Weights of a small contrastive audio-text model.
Model: log mel input, encoder layers 12.
Training: 8100 steps, batches of 128.
Data: trained on simulated sounds of rotating machines with and without faults, 39062 training examples.
Rows from block 4 of the audio encoder of a small contrastive audio-text model, named by matrix and row number. Rows with one number belong to one neuron. Each number is 500 + 50 x the weight over its row's rms, rounded and kept within 0 to 999. All counts start at 0. Numbers have three digits each. After the name is the row's rms in percent of the matrix's.
After each neuron's rows are labels from the 100 clips, of 14976, where the neuron reaches its highest value: "strongest on" is what is common among them. Only what is clearly more common there than usual is listed. The data: simulated sounds of rotating machines with and without faults.
# fc1: MLP up (encoder.blocks.4.mlp.fc1.weight, 768x192), inputs 0-95
# fc2: MLP down (encoder.blocks.4.mlp.fc2.weight, 192x768, transposed), outputs 0-95

fc1.499 067:518510452496544613510512525544465568567564532601468549485540570518440570525504508635432447519484497576560477446461489602584601507506527539432463540495467413466483448386447489489576608462522460458472490456447441474505466535468493427475376458543445441562502405507432549460490458506454470441
fc2.499 057:662562516506499670541487475545468474611560525524529627469472443526462490451483495557518509521548520511491483497522464491470522492496464529506500486478362381510512509515496506516463480523509512508507417488347473496536496517487639533510600639523495494507510484401503413428530527465501519415
strongest on: electric motor

fc1.584 121:532519462474503452528551547450547499564490408505484508532473478501519413450534568461496588561506515437510475523534538590474547450422555552540488521537489524458550513489507442552561494491537465541536474449554449459460450545529517516459516510551556414450492386578486402482550533505503627475
fc2.584 192:504470491538509468501460475506475588421516484497487416471500500542458505619536481503448530615505552505423437486463511501526562479449530494523446507514385421595522431493513490593372481486478479483473452517421516462360494460557481589536391497544504467459504516529498604541493450518578546499
strongest on: speed: slow; quiet level; turbine

fc1.171 063:479497491479535493522514537532501468534491434515485571482547498497560464475540499575501493583542534625600473456443591493499506574540578546474486566515468497552524369492453496442500461451492447449479500527405525461447539486476529430525469460533382472542410539534604393464469513511514502467
fc2.171 035:644506503512497498496435494495487517606645506557488554546464478492504497418498469496531504494504497495455475500558501496522493490520484461509518469607546489521523492494499509526465494483496513498504416450473479510397485539505555515468695553512454505493502499458488510476517490510475527483
strongest on: speed: slow; quiet level; compressor

fc1.678 069:485532473403463572446553473478479498464506550483654549466557528550558457485522575525596373534564486507471576481572530474572462569514540598466511515524527517551422343532466470463456488330428470494518540528446501500479443478553495539536533474479499541454442512483484443411508494410462548472
fc2.678 040:744699491510507455491465489475472546431567505503506436496502402502504487477493485547475488559496533514525479522530427501506515487499516449510515495653581531503537489479498503551517501518520493491487369527530499516469488483525493513492605552505498506526497468536488545500488591528497506482
strongest on: quiet level; piston engine

fc1.52 143:566571507538519526483450515557500558533561510547556507484544601477525572498487575496528570465527531506530524549477529560523488603573524492405505511603473456413558455462438450459508534571516535419412429474393537553476460469508462557562476437541502511405458402448468507531464526453413462532
fc2.52 168:646625481470507524469469520425476569486483479472532451471598549476551490478500494466407534457534515493543436471485545449438470541585546534489534500670654607551556532519508487540507546515414493507448466515517515550453536535459474525525481584466560506427493469519526637479512489496534516480
strongest on: speed: fast; compressor; rattle

fc1.485 072:622472426523480550512467567528547475561543552491516501495469612437541536509526545477454455489493507504481567514481470534627471567497512635567555582534454491443515506509428421481463492475413421477501493475467429524475404458452406473447456464555475426411474426526491456507452423488511473485
fc2.485 059:646540500490457481470501507442512467684572509518515525493494507533480516483490518579492495473491484507592532484508547493511522480471499453507516505627576525532569510483489493448472485468474512497517414445471499517394471539478560478483592519502488482492490490385521471415503497506484510475
strongest on: state: faulty; air leak; thin (high-pass)

fc1.163 109:546517519507526509514560525455550462451516564547565438536598613470525605465461549522516435542519520572503459456584529514519458461500539576505542558542508514441581514495440520468501469472559472499487434541500459462521491429549508476485420480402390449537465492493532511496515520607467538460
fc2.163 119:486668440493508588512463505489497500505499555530466460476391570540500488406498427436458468550489494473567494510487563541628469426579543450488512473392535498453464582576478510557541517457460484494513649548465475420552485499430467528543498424521431492472565596556450467484507522485509513504
strongest on: turbine; speed: medium; thin (high-pass)

fc1.592 089:414390418460456502492373440530528516526521509524526449386455499498516427538470440458509499444487584548530542522530486514515474519460510558410488679565470508563570422451444456502420527512522507517481529505453535491466533568500500463493436502526505476475499538518547500579464463475530581486
fc2.592 042:294625515486527389508494501489491541337603498496493516513514346505506475434498510508488503488513505500460464496505472504502488498509498465492500483465506491497471510509499507504466509484507491494510461511599494481457492506500672500501581512508474513505507519523476567511502481500499491484
strongest on: quiet level; gearbox; thin (high-pass)

fc1.31 174:494504526438523592553560530544510494553544571564436601534511540604470499466567497547445494460476543491578588489529539573434517549488530575521433501478446284422411411410496491474430474601509506441512438512454443522494505477528503425437428482510451463546482514459483474438475513493457518519
fc2.31 255:409405448471528601486482457544503552441380468536533453508424468488531474420485537439596491521480548528526461584506449523509505510490528508493505496508492426511456514536501463643503490543470509491498534497368507506645498538453619464453501676457492510489505534655533466456540509510500454483
strongest on: electric motor

fc1.710 132:449473520399490493505534467425487602427528598533556522507490444568419452495511490440540419525544560650587467460529495467424455488394489556441468528494525527503437395418496526478517509420581554489506539510514575530449534528539478544489520423497465473606505526515504547514499485531526510512
fc2.710 160:582644512534527598509511488562494521578512483516485519463510429487523522528506487488453545561515464469498538495449433511513464491505515409525471468347475450470552511520513517533519509557460512482522480519604524478656522431493503420527524587507471496509519535603536531563501453482519514524
strongest on: compressor; electric motor

fc1.590 108:459545535479512510470538568478512490535562514574587503525486573549505500439541525437563572540482539516490538507543528456488591441406642487457454504505509563463499627547462473516585561436534512481490456511465486488454482478491537461535496468400515571492426458501335424479573536550491443482
fc2.590 133:432426475518470504475490495570509496511506522475472534505518596540478530622466480505556503500497585497608637515495500526541562532416450446460489535491442528485427555491501518458444542497518446485459403486395520485490514464524390474482447390522515488586480482356453462523554431472582472501
strongest on: state: faulty; air leak

fc1.471 092:554549488476495530539544519520536562496525524525451579573550526453574574480561428445508491523517571597546592454503560606607513471475528552511527538525524451520476526446461472437396501476480475490455431494492451478508447456474457452463384442448545496518481435557367489541468526407435531485
fc2.471 084:602476488500418532484476549483513525548542489528502480440486616482491576580495570543474499516534435478477589499537543494534431534493480416502500475475457552550415451479544490527548494469476475499461442494485485466492484490524485507445503554497512505425525555478454442538482414517505474502
strongest on: electric motor

fc1.127 081:502507463523537520514481502602554414557550586480512492622550491479538460442481464512456357573567515489496512498488526499485512508490452527468591567518496498520523500485458488421581500513464447488511468435462400437564505445485408445538472465385530491553436539391428499481507444535502401462
fc2.127 058:651619507542545540547513569447520543545548533568492502485514646495498554634513516468389479471512520496510399475504514517511495465580445516528512522576458526481681483507491506501513499526504513490504453508422533491547451501550453482507418534489443485478510503508516492452522478532512521541
strongest on: speed: fast; turbine; thin (high-pass)

fc1.54 102:406471435493434479466491465490521472575511502534476462521587532482462492501525435509520419458446528582563504455545435492513489563523543461498474645569521477559515469533562476539407456483533467462430471455513557429459496511538508423460477508497476422508487544497436511477520486493503537404
fc2.54 089:394447541529487299507539513500516532377603503491512536517504410493510495405507486500501510463523467495363409503489541532526509511459505505509486458369500456509425500509507502499469506528495515483499624497638489520526524479503435468508494412511461509484455509546497587536501495510502478449
strongest on: quiet level; gearbox; turbine

fc1.397 062:454533496500454500484543504638501556544565589502478529502484403445525547458540514491482501516463493550475496537561510580484443530558557586490525531525489451512456431451500532401401444446492422516382494424428524403468537430449474493430499457425506516456513477475447434481501491462489456433
fc2.397 045:837610473475450689476457496497490440648642480518502553512449590467491505482484537487447499502507502492507491508505556514482500482525491483514527484541458478509519523488470511446509483533473504510496440456380497509464476533500459538476582509511484507508508496414496450455489444496494505477
strongest on: speed: slow; piston engine

fc1.190 091:495467518464469506411557479551477541538534504577520578512575588528537489593610533577399497512534537610565437517512622550559480466473589511466634545510520450414413519422465499452449488489576488459518465559475478508420477483491418455405387387489486497473417493556481451514419465506524475493
fc2.190 056:591557451460439637481470536497481438744486506489516569508457512514492498394508474521552506530502542488442487517498419530466524509451475470501490494668461484500594540448505498422496490495498509487530535443417524525452478513513548500484564508490476500520496482343501448380508398504519514508
strongest on: turbine; speed: medium; thin (high-pass)

fc1.155 124:546501559439457498506591555486580450559509579510456457569397512546554438393515570481459546534517524468478557511515480532402602476411607499522492525534536541534481592448469432534520534507561458476441464463497441442498499493485520449404528529446443513490476467652431435489518517518504465497
fc2.155 148:518436485497482461513457490517484560508529463460536483547519578505502499550540503494576520600495498527579507498505541500551513462359519400535524463527470424547489487493536498541449517472432517508463446491469519540413499468508466527509443509530466476513511506396487571585514427469567473520
strongest on: state: faulty; rattle; turbine

fc1.259 110:561511463481504512423581530545491526580514472531536626453473475599485544678472547603453562493414488523558457565559572584479557523488532501537559509478531457483430475463530521455524446449556469467498448539502473483491431493521483439443468434589448440498498452558481496451448436442461624524
fc2.259 105:584571536500454511498534515476506381561637506455503459462506500452519465417532501511531492597503464509467524480476476535523532458469484504518470478473531521547515469487505484499545496545521523521549496495545522494511506489543466452463563465470503504452503464306578455465515432500497467514
strongest on: compressor; speed: slow

fc1.254 067:468586473446459527429491467483468535510512552484445538510466497500501490513534371446523424372459552512537566450473440506468578514470564543449568608546517587575459471508477424452435534501477560451519489498473564511535516524382466465520476415541455453476479485463467504502521444494547463531
fc2.254 044:547544509458468458477441480485513422598691516508495543526470585501516521512506529619536504411513487497540527498479551456514484500510519491490533523646512617483614527482410483517548505452472525499467403429501488504506459517462603524490518459510483505462513484437519423477522499488478495494
strongest on: quiet level; gearbox; thin (high-pass)

fc1.722 112:490478517467480542437455510519512451492633502467501505540559536471508447489573572488495516523503463523511548522563513514503536453437572534479507520504481469468532537475517482443478545537509583467537480503475387432518510416518406469496499496367446547494371467396444566527460506459427365467
fc2.722 127:476480483491570565486572576540524551597468493493453540491519647482519518533554524508464494619517426534558441533498521571521557493571519461508485461494478527479422511523502467583533512519536503502484413502481535531457514505490536484490375535478504525504492514546505446631475418497508460510
strongest on: electric motor; speed: slow

fc1.133 064:431388490466498529553502487470459525472534523496529442523529514509517523504497411474480557515445528520606510530545511495488562521492483578489532548535517481497502419504419514397443558426455476433466505467488558471476463447422468554511373483417457526477453472441476496496453448449493539520
fc2.133 052:607579500507492460505460519500462527758621525514491531472484492491477504451485486518509519466522515497484531518483485501492504492524481505500502495624529526512607521497516497531481469488484490495498412457523508512431491509492654463461613610497481488510501476477514460462528546518492529517
strongest on: quiet level; electric motor

fc1.64 081:537472526517557613535423434488565529584521497574522525481577561471503548552478521457528460439597550502489453504504526591513500595535566629476603507464473450463467380425437492557577434563465477423470558439439517511481436465494505480523361553486502412458481481532476487540470492496433572450
fc2.64 044:631612512511498618487479495503513450572759502509525546500512527478486505483492534460471489477514488512556513499496596479495522520531496479516526502504480487510542506516488486555500499439503509513513373438431487525512459536488490478496637481518516470474517486460516424388526476461483510491
strongest on: electric motor; quiet level

fc1.152 058:541435474495500610533411562478551574546478509479457476487467492480489415522482517514476538489507495526495548519546605559397563637441563560526581566447535551569515439493522534556479461460490467477485487472474396495499535436543433448429469538518459425460457466438507458452545442497464472493
fc2.152 045:691559513503469571477533501533478381733610513544521632499517594460467531485510455513442509538516462503493494482481442522496525489505496468505523510575493448545574488497504489471510448497487524489491435434430507490482505528524474471488544450495494489475514483369518466430516476499481547474
strongest on: speed: fast; thin (high-pass); gearbox

fc1.734 084:387439424462535463537524499522508545449465572484452493514550551494454434488492522455393475420524524509556471443433541487604493548518579525503564621526493440487486431489508462503494462559405429461502518460451524515461482543429482487433429554495512448520391502499457543505434512498421516490
fc2.734 053:663627590555527541522468516577480534504532519513491450513534476472488514558495457476487514441506488498509517509430530502489539485605466478480505471360423464511561484454461477592437524483534509514482530460503515520519516511443543498489517533506461479459520530555495640479550428529506472487
strongest on: turbine; quiet level; air leak

fc1.242 095:501487514453539586472532510508500518602543499492419563516561516504592499544646546528543511537542555527599557557479555548530537505583493564470476519509506445511503463435463476407465448524424500465487477560498434494490538424521482466515396481421507517534430482404430459531415534470369427489
fc2.242 124:477453476492489568477413531427517537437509524520542393456440555450470485552504531491540458585488473490506501484533530478457567503481564442519480492555519547527471482517508472708572466501453483519509450519377492498444465490499540520428465641502481501479496533570516461521520479513486469467
strongest on: electric motor; speed change: steady

fc1.419 136:538484454470460571511508465491471567499503428449484567481544503571473608504621547515416626460549481454461467507500514610542442474474485521438402551522423399504546349446479476458551514529466515447441521476519541510476524500505483519539443437589588501490476443451511480522411548426430500590
fc2.419 161:557527526517499470493595505472532527545429480599508463494489573465512499657508585538464471584479463477537461486473572466519490549545509440524488476544572526488467504506525512436521470481494565559484406527486520477444494450499465458558412516489482493550500480570530525537469428500507536453
strongest on: speed: slow; compressor; quiet level

fc1.186 109:558516429478496636517572443515585518583504630542417430537549514478577491509508550420550486532571549522461540549452453559547522498482491548513555560519512448493466525451435412476474494529417519466498511531488445485443378508566502513522406497440462401564438499478467499552479549341448465495
fc2.186 101:617610472498440538485482517457513513601551517508535547539466510530479497579498518621506506455510478500568568472524685527549443461474490512511533507557512493515530445477491481549510484507520528481511451480327520488444467450491542461470521571475505486489506500523449446414491460453475467495
strongest on: electric motor; thin (high-pass)